Rows from block 4 of the audio encoder of a small audio captioner, named by matrix and row number. Rows with one number belong to one neuron. Each number is 200 + 20 x the weight over its row's rms, rounded and kept within 0 to 999. All counts start at 0.
After each neuron's rows are labels from the 100 clips, of 14976, where the neuron reaches its highest value: "lies over" is the class under the peak. Only what is clearly more common there than usual is listed. The data: drum patterns on synthesised drum kits. In brackets: how many of the 100.
# fc1: MLP up (encoder.blocks.4.mlp.fc1.weight, 640x160), inputs 0-79
# fc2: MLP down (encoder.blocks.4.mlp.fc2.weight, 160x640, transposed), outputs 0-79

fc1.540,196,208,178,174,173,184,181,235,210,219,218,216,175,199,217,222,189,181,189,197,206,251,196,178,212,224,170,198,215,200,203,191,178,154,209,197,220,244,173,228,153,196,199,215,220,194,180,202,179,237,164,187,185,198,186,191,188,161,193,189,178,215,201,170,254,171,199,186,222,187,203,177,210,181,226,211,187,201,212,190
fc2.540,206,169,207,211,229,198,198,197,183,200,200,182,222,207,189,175,196,208,196,188,191,171,223,196,191,190,229,171,202,189,158,200,212,231,210,187,178,155,196,189,234,217,210,187,193,210,218,193,221,156,221,215,201,187,227,195,249,222,222,205,230,185,187,235,187,209,190,221,175,175,188,194,197,231,161,159,220,203,171,220
lies over: closed hi-hat (36)

fc1.491,190,174,222,203,224,196,190,189,194,203,214,199,203,201,203,205,186,201,214,227,175,151,156,206,216,194,200,228,205,169,223,198,232,184,228,183,180,181,193,212,175,226,179,204,227,203,176,202,197,201,196,212,177,192,235,172,221,195,174,249,176,210,186,194,220,200,194,162,195,212,224,227,216,211,195,222,242,188,183,197
fc2.491,190,216,197,202,210,213,198,192,177,180,195,184,165,202,224,197,200,236,179,165,147,198,210,169,206,167,192,221,199,203,203,214,162,190,180,208,201,197,188,228,182,167,220,156,200,199,214,218,233,190,180,196,163,219,189,198,183,210,211,165,194,210,177,202,166,191,194,220,232,169,203,185,178,195,187,181,197,211,213,187
lies over: snare (26)

fc1.390,193,209,208,171,166,196,197,185,206,134,229,217,214,210,218,203,186,203,190,201,202,191,184,178,208,185,166,201,214,183,194,194,193,196,174,191,197,199,213,194,245,190,209,205,154,198,241,205,190,158,208,181,203,240,198,167,201,177,180,239,211,216,206,212,244,185,192,210,192,192,192,218,149,158,213,187,176,188,180,157
fc2.390,218,195,192,201,234,219,191,163,182,245,166,192,203,176,162,194,173,177,212,191,203,208,198,205,158,196,231,178,205,202,224,161,190,201,226,207,195,192,161,197,169,186,188,205,189,214,146,183,211,207,203,201,188,155,174,232,217,204,224,178,184,177,199,211,201,197,203,177,183,185,204,177,240,213,183,195,212,209,203,191
lies over: kick (33)

fc1.417,241,205,192,203,209,143,226,171,190,182,214,198,186,180,211,177,183,182,227,241,190,200,187,225,239,199,202,229,209,173,215,203,203,187,204,192,202,216,209,209,205,233,240,203,205,176,198,174,212,160,203,193,198,183,221,185,205,206,190,222,192,210,217,190,203,205,182,208,217,199,205,187,204,175,187,232,236,206,204,192
fc2.417,215,217,216,198,173,205,190,219,184,200,203,260,202,166,227,191,204,248,198,171,165,182,208,195,191,174,206,201,207,202,226,217,183,177,176,180,195,191,221,220,216,193,201,195,218,204,199,203,237,197,199,252,168,233,195,212,173,219,210,221,185,223,180,200,187,190,185,190,241,162,193,188,189,186,189,220,195,238,207,188
lies over: shaker (51)

fc1.180,189,192,213,205,199,152,217,170,186,202,207,200,176,206,235,187,153,186,215,242,202,201,184,200,222,185,193,236,198,195,216,211,192,197,186,204,202,223,224,223,222,225,210,183,235,211,203,192,222,162,217,205,212,184,210,193,208,196,190,225,188,218,209,167,208,207,167,192,200,210,228,187,204,179,183,246,221,219,174,209
fc2.180,209,220,189,207,199,191,208,219,175,203,201,244,182,149,215,191,218,259,213,185,176,207,189,173,187,200,188,196,197,193,225,192,185,167,185,167,197,213,220,221,223,194,194,187,202,216,194,189,250,185,192,262,179,208,207,214,167,206,187,225,196,217,201,211,156,203,198,191,214,183,175,184,190,188,188,210,194,204,206,194
lies over: rimshot (61)

fc1.291,221,211,239,182,213,172,201,219,177,181,199,184,176,208,173,200,188,201,176,201,189,162,201,179,200,226,219,171,178,185,204,222,209,172,210,161,182,171,183,177,173,194,199,229,206,156,201,181,190,169,197,155,216,198,214,196,185,174,187,182,215,167,188,218,228,183,197,201,198,208,193,209,183,183,176,221,224,196,215,174
fc2.291,188,213,194,207,204,211,181,181,182,167,209,232,187,234,255,200,204,249,235,185,200,192,210,213,216,191,167,235,219,233,211,189,205,200,201,198,232,225,211,183,209,195,195,180,238,201,218,208,218,216,185,199,164,190,208,219,163,197,201,218,188,221,185,192,183,203,226,193,195,189,176,196,180,179,172,209,200,218,186,193
lies over: kick (62)

fc1.427,186,187,189,218,193,219,263,242,195,216,191,210,223,203,218,173,199,186,163,208,214,235,199,184,205,230,174,148,221,186,159,211,184,195,222,216,206,250,189,227,208,178,212,203,182,192,207,176,192,215,182,196,183,202,190,189,194,202,174,199,183,186,195,204,214,178,210,202,217,198,201,178,184,183,172,194,172,196,183,211
fc2.427,196,186,181,163,174,169,150,177,180,180,201,184,159,192,175,210,192,210,216,195,183,130,211,195,197,176,197,216,197,193,229,204,200,194,197,208,206,189,218,176,195,215,194,217,217,191,221,190,172,184,196,224,209,169,205,179,217,187,240,182,216,183,182,240,191,212,168,196,154,196,196,206,215,225,201,205,217,200,227,185
lies over: rimshot (45)

fc1.581,222,196,212,198,182,203,196,206,195,194,205,254,209,182,201,192,204,195,222,201,132,173,162,209,171,196,213,213,211,218,183,207,187,165,196,181,192,177,176,202,173,198,225,195,192,198,187,189,151,197,180,220,197,228,180,186,193,187,184,213,173,197,199,225,205,185,178,216,217,234,189,196,208,181,188,195,215,169,203,208
fc2.581,227,195,199,198,215,222,212,185,205,216,201,167,224,188,214,190,198,196,215,209,228,208,194,191,219,179,201,178,228,184,185,170,203,211,171,208,192,204,185,215,238,188,194,178,194,226,206,248,205,200,194,215,189,177,178,166,187,175,237,207,203,189,168,191,187,191,199,168,190,190,197,222,227,207,199,168,193,232,171,181
lies over: kick (84)

fc1.230,210,201,201,219,198,208,236,205,170,263,180,182,224,203,222,185,213,207,207,219,204,187,184,188,196,220,209,193,212,189,198,213,223,174,214,216,190,194,170,235,181,200,228,219,205,202,219,201,174,254,187,220,215,208,240,189,202,200,157,208,214,220,199,181,167,141,212,211,220,189,182,191,205,214,204,201,196,222,172,205
fc2.230,198,192,214,183,179,188,179,174,211,158,198,181,190,208,171,211,206,196,190,175,196,215,201,199,244,201,182,205,195,186,190,202,171,245,225,205,212,245,248,170,195,197,192,214,225,185,208,195,220,179,238,210,226,211,167,205,193,204,253,187,208,181,196,208,234,256,181,197,200,197,228,173,185,198,178,173,185,187,232,207
lies over: rimshot (26)

fc1.379,172,205,197,185,189,193,171,185,253,208,214,187,217,212,163,207,191,226,209,203,169,216,206,212,168,184,244,206,222,216,221,192,228,205,183,194,201,204,205,158,192,198,184,223,215,217,220,194,237,187,210,185,187,211,211,199,228,227,210,214,245,187,179,199,227,244,200,215,173,204,221,214,184,206,196,194,195,178,195,189
fc2.379,227,200,205,218,224,218,206,194,174,184,177,224,164,192,218,194,218,201,174,189,211,210,179,184,203,217,178,216,186,220,213,208,174,196,227,203,159,180,165,244,211,199,227,183,212,174,182,239,142,225,208,201,208,191,188,196,151,175,207,183,166,207,218,189,163,168,194,169,212,208,197,184,232,180,208,222,203,189,180,192
lies over: kick (52)

fc1.590,204,224,221,168,179,221,186,196,202,192,204,214,176,219,196,199,188,202,204,190,201,181,227,207,193,216,201,187,193,227,202,200,213,170,216,181,215,207,163,189,182,196,220,194,214,181,189,198,222,210,174,183,237,188,227,185,172,184,195,178,166,195,214,200,198,188,215,210,219,204,211,177,192,195,202,214,206,206,205,206
fc2.590,238,151,165,196,219,170,191,180,209,170,224,200,193,213,235,206,223,201,183,200,176,218,153,188,217,161,194,191,226,210,201,206,210,214,212,202,208,207,174,218,246,222,169,194,223,171,210,188,213,165,233,213,175,193,221,205,183,208,174,202,177,212,194,174,157,174,158,192,232,197,177,204,215,174,167,163,221,192,196,218
lies over: shaker (37)

fc1.425,193,196,199,204,210,171,203,213,223,195,217,218,203,207,213,157,189,183,171,213,181,160,210,200,213,200,228,202,220,205,165,218,236,178,203,198,220,176,205,185,196,180,224,204,189,202,233,199,188,214,206,219,185,220,205,171,158,226,176,206,179,180,188,199,208,205,192,193,197,210,209,218,194,230,174,192,233,180,181,197
fc2.425,202,218,226,215,195,201,216,205,167,192,206,239,178,183,195,211,193,213,209,177,165,191,196,198,203,189,169,201,221,213,214,204,183,204,221,199,204,207,224,212,173,194,219,224,204,217,200,213,220,179,218,193,175,199,250,204,185,152,237,222,190,221,224,192,181,223,237,195,193,200,165,216,182,158,196,251,207,236,208,180
lies over: kick (38)

fc1.109,211,193,161,210,207,184,173,237,177,217,218,188,183,183,200,174,194,192,144,199,206,191,168,174,197,199,167,206,204,233,173,212,191,191,216,215,218,228,219,206,163,196,235,187,208,187,214,193,189,193,187,205,200,185,183,187,183,142,187,184,208,217,221,172,213,206,192,223,244,197,206,195,224,209,232,206,203,231,244,168
fc2.109,192,207,240,167,210,210,203,194,185,201,171,185,229,189,213,216,195,196,241,199,198,212,242,197,210,205,217,206,191,192,197,189,190,216,188,183,199,158,208,175,248,217,191,190,219,191,201,180,248,179,204,217,213,221,235,191,224,224,163,206,185,217,192,233,202,174,205,171,176,186,209,163,182,227,194,164,212,179,156,234
lies over: closed hi-hat (25)

fc1.204,214,203,185,224,193,192,181,234,180,192,219,248,173,219,186,171,210,225,198,194,196,229,194,162,208,201,191,173,202,172,194,198,163,195,191,191,213,196,190,218,165,213,187,192,175,199,196,224,215,228,194,254,218,194,181,195,212,160,178,165,202,187,214,175,225,204,212,195,225,182,210,187,175,189,218,224,165,197,226,211
fc2.204,203,179,209,199,229,198,198,190,207,198,181,155,225,180,195,220,222,195,225,199,190,220,222,220,212,171,248,225,218,209,206,181,201,191,219,164,213,191,201,181,237,224,226,204,183,237,200,230,207,168,214,197,175,227,182,202,214,227,198,237,230,204,202,230,202,193,187,209,229,227,182,227,215,209,188,160,242,206,152,214
lies over: open hi-hat (45)

fc1.73,206,216,210,195,140,214,179,152,191,205,180,188,205,213,211,218,179,184,188,207,179,190,167,206,216,210,224,164,171,193,219,216,224,175,192,200,229,177,195,182,178,238,198,244,248,182,224,185,197,216,165,140,239,204,227,187,217,206,193,205,197,198,232,228,203,203,221,204,209,198,166,186,206,190,178,191,210,219,213,195
fc2.73,213,180,191,190,189,146,191,204,206,203,208,198,188,207,222,197,205,209,208,210,201,183,169,189,219,221,189,193,228,210,205,196,198,251,212,175,205,213,170,204,218,166,170,187,228,164,178,179,227,176,206,209,181,189,205,218,189,204,164,200,132,220,175,185,171,180,183,183,216,199,230,206,211,191,220,192,181,224,190,190
lies over: closed hi-hat (26)

fc1.10,190,176,207,217,192,169,219,179,184,207,218,218,172,218,215,191,171,185,196,208,233,191,184,236,199,178,200,247,198,174,188,195,207,172,191,172,186,231,223,212,225,232,215,171,217,232,200,162,231,176,222,204,207,174,216,174,182,184,193,202,208,220,218,210,207,199,191,180,182,213,205,183,209,196,170,213,229,221,166,209
fc2.10,215,240,206,214,205,190,198,200,174,194,199,235,176,157,206,195,255,256,227,207,197,210,178,172,196,211,172,192,193,206,230,198,181,175,212,172,210,230,208,204,214,174,211,176,207,224,196,199,251,181,186,250,183,199,212,229,189,225,175,219,164,209,207,196,171,204,212,211,226,183,168,188,181,195,181,201,191,174,202,207
lies over: rimshot (71)

fc1.289,217,186,190,208,196,200,194,190,206,181,209,190,243,179,185,179,209,196,190,190,179,159,205,184,189,185,218,236,207,158,219,200,189,168,186,168,158,226,219,200,230,188,241,177,207,221,207,179,232,190,186,188,196,210,170,188,185,166,165,220,192,187,200,203,205,204,187,191,207,229,185,211,201,212,169,202,230,197,163,208
fc2.289,193,176,155,201,213,220,211,178,174,202,190,206,133,182,199,199,205,194,217,223,186,198,172,191,218,199,138,199,232,187,225,195,199,187,179,209,215,183,208,213,204,183,184,164,205,210,194,210,200,167,176,255,205,147,219,211,189,183,194,181,192,217,196,201,206,179,184,177,201,170,159,203,185,200,191,181,175,174,213,208
lies over: kick (52)

fc1.94,211,226,208,202,193,208,195,176,177,187,213,249,205,220,189,190,182,180,183,232,196,150,169,193,179,183,213,182,173,212,200,224,227,215,207,184,205,227,202,182,198,200,195,185,184,182,205,191,201,174,226,204,215,221,205,229,186,229,197,178,200,191,193,175,225,235,180,200,152,203,174,218,195,194,162,208,211,215,187,203
fc2.94,179,243,192,207,197,168,200,200,194,187,176,203,186,166,256,188,185,235,219,179,198,202,207,205,233,208,190,184,216,199,189,186,182,202,181,196,207,189,233,182,160,199,208,246,189,237,205,171,207,253,170,221,166,221,187,215,188,194,212,216,216,194,207,159,194,192,224,190,204,183,191,211,169,184,198,232,214,216,199,184
lies over: kick (46)